Weights of a small contrastive image-text model.
Training: muon at rate 0.0042, 7600 steps, batches of 256.
Data: trained on larger renderings of crowded toy scenes, 86.1 epochs.
Rows from block 2 of the text encoder, named by matrix and row number. Rows with one number belong to one neuron. Each number is 128 + 32 x the weight over its row's rms, rounded and kept within 0 to 255. All counts start at 0. Numbers have three digits each. After the name is the row's rms in percent of the matrix's.
# gate: MLP gate (text_encoder.blocks.2.mlp.gate.weight, 384x128), inputs 0-127
# fc1: MLP up (text_encoder.blocks.2.mlp.fc1.weight, 384x128), inputs 0-127
# fc2: MLP down (text_encoder.blocks.2.mlp.fc2.weight, 128x384, transposed), outputs 0-127
gate.66 106:121156181181178134124122145120107127112109119102137134148154163111148101155135126109089140131071149164089160073142158130131119161107206090081152110152117112132198069125198120117145060113142166155064093215071182113131081109082114128128134171117201168123101126150156145155162199123104156146127108134159168139085087126130101077117124124108188110113162112122147137144118134101155178166103
fc1.66 105:091128088058138152134147074143157098125154136107124134094113110141077196104117141166191114127128120091155152176095128135141140067104077161175112184094199168108072213133130123128096168126102116102141152146162079159121159140182139117101128089105094122173138130131105097087107034190161161122130122078108120121115163184142159177103145126110105135194112130139147108159125103132100134100164
fc2.66 173:130173138101139126072130115149164126196125135159146157131116112075114168106128148063216097115109131109186108132108072129173160096121072173134137079160149192151112133191118154120116141110192124081136145151139079157150150108128177127185166110154019116158111108080078122091067111105174103125145126123130147131123115067114145113121153159113167156152087121080119132168136123154110146122162
gate.67 145:193117111189114119124135111146141105161117132113110122146126193121132139053102166189139116073156136132154097152146061187075145181086114114118102134122136151120171085128114123121146172149136109067099093121138127152156123118119085119101144080145166187120153188056140138099142051117133104133154143105148145102155191148111108133135068106086141166094128085124087098136125209102076104149188
fc1.67 159:174042120150119113073094130083118157155143182131129127146103125137096135133101170154163144123183102116143087087075097114115177156105129100146102126071185153093119093081133177105155157162160173119149147084120092134150118124089109067107174117106125154092129104096166156140149116137108097044125141102151206137132136139184161110154145191157100178184152113164120117141124144102137119065196
fc2.67 145:138127094100132121123086062118113103143125138091181159136188086140115114071154148135093143159156161122094092117134117202079173186112133143117168137126087132175134130065173123191155081140116098109144160097135181112184121181138131149154159192107147145113086152091149146113142112117055113128169173137162145131157180125129106097133107130165166171080156089113164087062137150172084095154169
gate.68 112:164174102101175121163146155182134137186133162097103112105093153244135116094083125201139080158155102189130120127154135160140167113080074108155113139112114107135094152123113154104159156147104157142124102128141057136122094134102117145154122110150077167150158175121177193142130101094166105112083168176154100126082079104127135233152170153149109133104117149132101096117143120107148099123127
fc1.68 107:069108116163176126106154169084177095162129040181152126131160126109149139179113096068099159099126130077115126083115113114119121136167156097043140117108187145137124093169088184133112144138154136159141154134163134152149117111199171159126127159166158147094088078090047128126122126135098125123127134112095094086169162128122156067116144093118094137181159119100150091072109174174139154137093
fc2.68 099:119089169107149093146075107102121155065111083141124153145155125033123120121111142106164125138112168077100136137125151133176160149106111151118124075101146161124097080195182175146141117121085097120157143154127157107114199166126169050136140143136167089151139156175110120155141148116085186103187163149098118124173109130108168147163142105103147148157137147126207133133156121100116185121225
gate.69 231:184077187152156131142077163135091204129194113149159087107049057082193180104088127175156162128174093160094124125170129133187137114122106104153141199102143109127158118153168096141146152125115141124186114116123145096155118141151104165216128129129129180095094094152121108166102076138117156142123106104142123133122092148143170173152065133080114119137099109152127122165135086110130123142119
fc1.69 239:134116154168136156153085154135104174107152077135096066114066101093143139118106173147154123131195068163130180159105120166188144133089124087190169155096139121181123154129188082142139149139133093166163163137144110062193146142180120181218133128109121175138084126120130100129090139148128168140106076143123147150090085089094180185141105141131107121146162100172132114148124162101107122132152
fc2.69 242:141110175198179141125095164122043171148161114143133127117045111099180168139085099169138110153173097182151107165152095110185153118118128119175153172119144101161109124167167114127170174140146108150107110156129106116166128128172097165252137154151189189137127101149124107134128113125112166113081115088124095146124115115129147190135086118135119126169181088133127116135144142080103100141143
gate.70 050:186071105116082111147121181120102131122099176182095105107153159134089097183142123168093061130166135145147222129119152187146091144162117101080119102132126132117131152093107157095161138123135109149150155117124143113117193086110106131172078148068099085154147104107108099076122155107139084091136182132104150134094126133083124124124132132112148135121208177090179157146186111067067167148147
fc1.70 052:063155107170172181149097137138144088087207145051079109149132144078118104119096114119098085108085080158062113126111095126150136079099117108171069137129102178195125118128150148124098119138141160159180112151131149117179125123138079156091215122154111133124138142124184145202170158103142162094108158077149100077130128150086133117132103122165126140111142116179100143137107136186110133088147
fc2.70 040:127126096123150063152137112087150170145067127096142140128126139122165118135114097113117136175056097091166097113147127075116167136173140155164166139120107171103093125129113137146117105093116155144105174170103135057150102108196065078101183123139143106079145128086146144145124129101126203111100118145089165129141121187139176120129140199146133149064058079102102144144042108090145171121154
gate.71 113:116098168093108165180064128202125151117109181129101121142154111112123076117092077112157113104115145107163091188143197151091082129098150144132175132129129124111079143132095149150102117138093102173087140155094114120135073105141195123117103091168125086108076180188144159123124147185084159143161186125113148126184153166167150150102089144141152198097146140090144080159151094079095160109134
fc1.71 121:178124135119101123162109078172152160118131164127127124126117144111106107100105028134169086126086155130197120156147200164149121064141177100086157099200130093142168146069131109135123124135150090185128128176106112086089109100143152120145127115158128076153071162206139090122138127164136146127178170105076160172147137088159122160063099120164164146163140118144189145160137143142097107123126
fc2.71 119:192148098096105140103181108137145112120122134176132092152102120125089084095110112088104048183153159122134097123149117162178110116122109068118152082152148130123167110122160109181193096148155108153148123099119108068096164153163149176125132138147184136123138103120127101130115096106167163140160091104164166123108117102073118152122076171122131133145102177129165186113101029195099176202120
gate.72 108:132114113164114155114148095106172101147123133154120137157109235137099123096139131185179096161122065129094178141090144158163129120094105143146172158175149101175157092133103135085069107106105134166082098162119147144167090092158173110120144160137131078179146182139150064144149113122053091083085160091128141155172091147156140098142104120119131122127122144108162107210150140074103179085133
fc1.72 103:093169113135099149187126148106102113110097123125100118139114119125110148131090132134145052125107116128126147134097187116166134128100112112160062123146176064146143202170157092100141109119091151187149159082155114098174118117160116134128100125109126139178185195145070139159158138181134134151139193078143173139165164112079139164120183109135131136092120179177167121235133122134106174100165
fc2.72 109:146120137122090090082144193112136155107124106142112101103095143081087184133123129102095143100162161107089130144125117122094148135085110197127184125236160137084101120091093133164147165129140121191165099168107168120135135056093130123109106158134102180138086110130144141106137152187099113069127150150064120146133164174147059155157160179117094158124131084097178140089153172123141103083156
gate.73 077:121153157078108165082045111128151208135071139139130109114128158160083191156131109120134112139079172164071154119139088129126080125135169118151093164117147110120146088108161167082133127117164065097095171111159174115120124109081134118142146126111131099147157187148149058133147101116136142156163140195106135160134096125153117053131101189098169155168100106098128117137056133067104166105156
fc1.73 077:115168090085121085143180132160176140179137115150166134144127135170098143149148134157133159152143083065138122158166151121127135110172116075158156123090152092142163135144155102107214110127145075179152174136121162076152097138160122139132159163142107171058192120118153082152125131224147029159128141164111147123149105088106133140117125130157146133139080152070124114146156129111089183185144
fc2.73 080:111099101139134123194137147182117125093074130155159122124129110105192090173108135154171177117088050113131134153140120114098110152154152049160168102105111160078122093110128090155158150124119081145122120154095109149164204095102152107115170107142097081111118123086161151117176105201134073120070136092177154150175188076082119115141109054156108146129122169129172100157150131156121144147147
gate.74 056:087141123112119133135083114164101107113136173160109112099125101155124118110148114097183136137060106122147127153150163155173118111127138114142109106174117103134123094182152157125091144161128137175161040165121134027196137103159148170102171146161174138077160150208125139073140147148127093134134119111107151069200178103140092118101073142114138108184118111075131084133118098181127110180163
fc1.74 059:120122124179085114172082129129079103147125119071076113182126142088162188164141135132143118060141113158066138155075103101130150124097145173153117156089100090138179144070119121145115134095164100076092094104109144207134156144127103119081087096139089078175142122059136119110138190035128172154112148118137146116155108157130158189143146108132184151131143101152124192145128147104168124132113
fc2.74 059:103185091151177118122067065144163119089069150094127144122134146081113184198152130161133141081109131137096139101081093073097079067137096144070155154139156147145155119148096103081049115103159105137088141085134142131180125111115079059140110121140116139144139145123147129089128140099068055099111120120093146130071123129138086121152137171127142101162137117066094153131129156151170135070086
gate.75 110:110166144150171180104149146132125132108131089145138178100106134193106166121146119107154130150164113089095159104162150115189164166062110103168142119134146118072189136142130142114124093148161132124134081158117096146172076148099123120074108074102075121131175103137070124159154114156085125089141095153107116120139110150178140200154134151188140143089162177125178113184151040215137131136149
fc1.75 128:096108129095125104139113133101172137111091169136156132156110105121111136169065121134093136088132119162128120095187158091134131115134225140100126139102104091153089162164074122105161153117094074069130198093141186119134112131112075176174142151087212173121127102061138114174116098116192105115118115111165125136103173061165137149169112104129133138086088088074108196121125145124133152100116
fc2.75 098:133094108143147155173059141109108133072148128123146137146084094127154089130121151125132142066096175088134144104114135132178093136132132104174049107093041131135159116123105153169155127172105161108124131148125115080182090186173114097136121064036120080152133131147136130131118090102185157138144096118162082146170114085145182106122132153176088145161097129161044138135169093120092117125094
gate.76 139:155144140119088145050143085127167154112076104135101117133112043128106084211195070198174145064138157133161107087115114092099093156098143131103104156162107109138136096100164116129140137167130192146172109132073145164167144115092187136071123126157136095092126192106127140150100169171170103139168112139137110124110178106113163154106107134115142153172154160165137095133099091100143132136172
fc1.76 132:150105107107099136040090092099148117142049095092039128109121134125075123098165147154181121098163102136129065115180063122110092173126102123101124125125131183138141150118093064082128149106161131123140089174144057135133113103142117155083125175123141104081113163105123128140143171144122084137126164084145087154146084160096207141083139084153134124084127163147094122118128194090142111144150
fc2.76 162:103086144122168092012122015116127132105064096129075097119099113126140134156142102158181085118096122114122106150147096085145106186152123145103093169118080133125158149116172124138134179101170147148161121131117137139134151134122164148097123144105135149132098207117152190196143138171162113108160155119178118125143125117101185158124107143107148111121200181170130136182106131079143150129098
gate.77 083:169135118134137152135177082192129155122121157121143115074092147122160126114105132119154106173147124172160169104170219167112044093193135153097123130149146148146148184150127120098131116153155092131155192150060138101142116057190103111137140126121108083107100153178156119155138090151131130160108109139139163189087109090127108114121105120133101122142136075126110083105117060107086040118177
fc1.77 091:113126141101093103130186143155122131131084171193087122137114162121110143114134076124112098138075145138093168213178187155176120174180149127148171107151147123152061105204133125128144156120110120194144146114113131080103147069142149147135089153115206127108109149122157122099128108143163134145128186160143111104172169130159181089111039162140144169155147129114094119137171097180104126172110
fc2.77 091:135114155096109154132144182148110120137095074130093152112165085140104047062144162077127079108135145087157073163179145193159167166095126083157111098133141154100127098136116157184192081180130132127167139129139105089086156176129177133119114144122158117102106141182098157110144117136134137128142158088114124110126112117129117134115079109137104105076110112095193130102129019150117137212162
gate.78 148:134164100132175116152160101150136118087124143167161186136083096139108137121114151154051179127106130105095149146106137113175096114104094075132082123096101107139092132112087139106167135090167142163191115157109161135123149155118114179092141080129176096193106132107061099167102067112174152138132136136134085084144178148140120092075089054090077119123181090079068102145139120098113114129191
fc1.78 157:120145085141166139126167078162091135096108102166170186124071132155127111136123125153016160125125148082085130141130087102187144107096100063128082122090155082145066133131075136109172105119166099120135113162103168104100137165083142157090119077113144139159130168149073103189113104109157135177110128142116123093152149162151122116112112066133056114148172115108073110113170125109096105170171
fc2.78 166:147071128122147105177139064130123130127110105135175147049063113119178096091125133080056135133123149039071144143109192091158150119078125139131126100169188083185098125104105138110140154096155148099176105180137161117144134116144170088113112081138160083142148135085092144135087144133164141144164165125132124124143138191108171076130130151128099067156154087109117100148128098127068144170145
gate.79 045:132121128161108097128165114036155139184114163090090104122180132114120110151147151142114134124087123198102094091165150127073130064123148164122164151084106154134108108153192127067143090114119179152160101179142190174140181096102136111140135144064185170139131095116095114155086114144131162154127144121202067166126178135107071164149131149126178128128128134123128170123087152089131165183130
fc1.79 045:108184117116138112145150099122094162162120161139119142106139146121133088171111130109101155083104186173103128105158110186117178136179215150166166183118147157116083092144164127109185145129092140139134117192146120173105149133087115162183151162076198177156127112134109124138107112163127110136148178095147115188147226141176112136175114124126166120155071123081087102122144086135142140190114
fc2.79 046:123122120145113127134151154103150146204130191093156109092191152138107128119106118131092096114140110162114155105156130129114188092105127184094137131069134197162102120077154050155097132123111083137150093132137103180090183106106162083112144052159168108140055153140172123139135112075141128142111129134097141158144088148108179188134181080067137095147144121136149133159091121108121121194193
gate.80 042:065119124080109140140181134098171081111147197161053109073139119131103134094086134135138162172135148087110110092151153172092056106148088058166161120112112097082155126143089123145137106120142100148134126116127113137165067173102064102145094125102216152085141128076117093135152089183158139091113133132116113157143169102101136127082116173097113081110113109163134093142135199083146138119154
fc1.80 042:061128106123113129105159125094128123093170181197067128106118103157106154137056080115096145159159159122106134093103106182120070129131132097173156124104153108083124121145105105142167117109112080146142171153160114146164052135124083098129100138123217122100170131071128101128106091187159098098097117123098134150181174122066147115075111163122129103144174121158149112164159188093129172077147
fc2.80 037:116079095134098133133161175034121148105122096112039118112173158125120139145121072116020136157141135094079128162118146135110099088143129123143152144122099141055149129089068091197162107086122095092122135089144085068162121166121110114130105152135211105139106176106140094134104122119146131129100125091104141119151071148101073152111113139135075125140087109118106102139132184118063121115123
gate.81 098:137114125144141123144121194089091182172168163147163134083089132042148151067152097134093112104143141150116107157102125108127143133118117140124130093073117105157138091159107126138123139169097134155134138201142105116086113128133076091120144106203118144146089099125134182061169145124158115175168145102182143098079076175101090125115113164150122164152154138133174134169222133072140087107063
fc1.81 099:112221090090172120106073071155207120122072093017132146131140110161152111110164115157180129127133115101139171141110079181117151128123139097127059141119139123115118140120171097129076104099139129074116094102078119139148061130145128156103083133057107115127168132177133140129095149155124122110080159134133095105151166126192082121186118125102105114087094103154111124113080120146129114141161
fc2.81 099:164141113150086155085132153115158118121155153123126115151189063129145126126074142176153165134125140152191151169153083218161058114172180137123115137122150156142114148093092050116148125143114120129204137100087190180139126210112134144152135095129071148130166166064139137158093074138138130113167145131145120119158108131086104125110142136082127163184133127116140111192093139159077101123157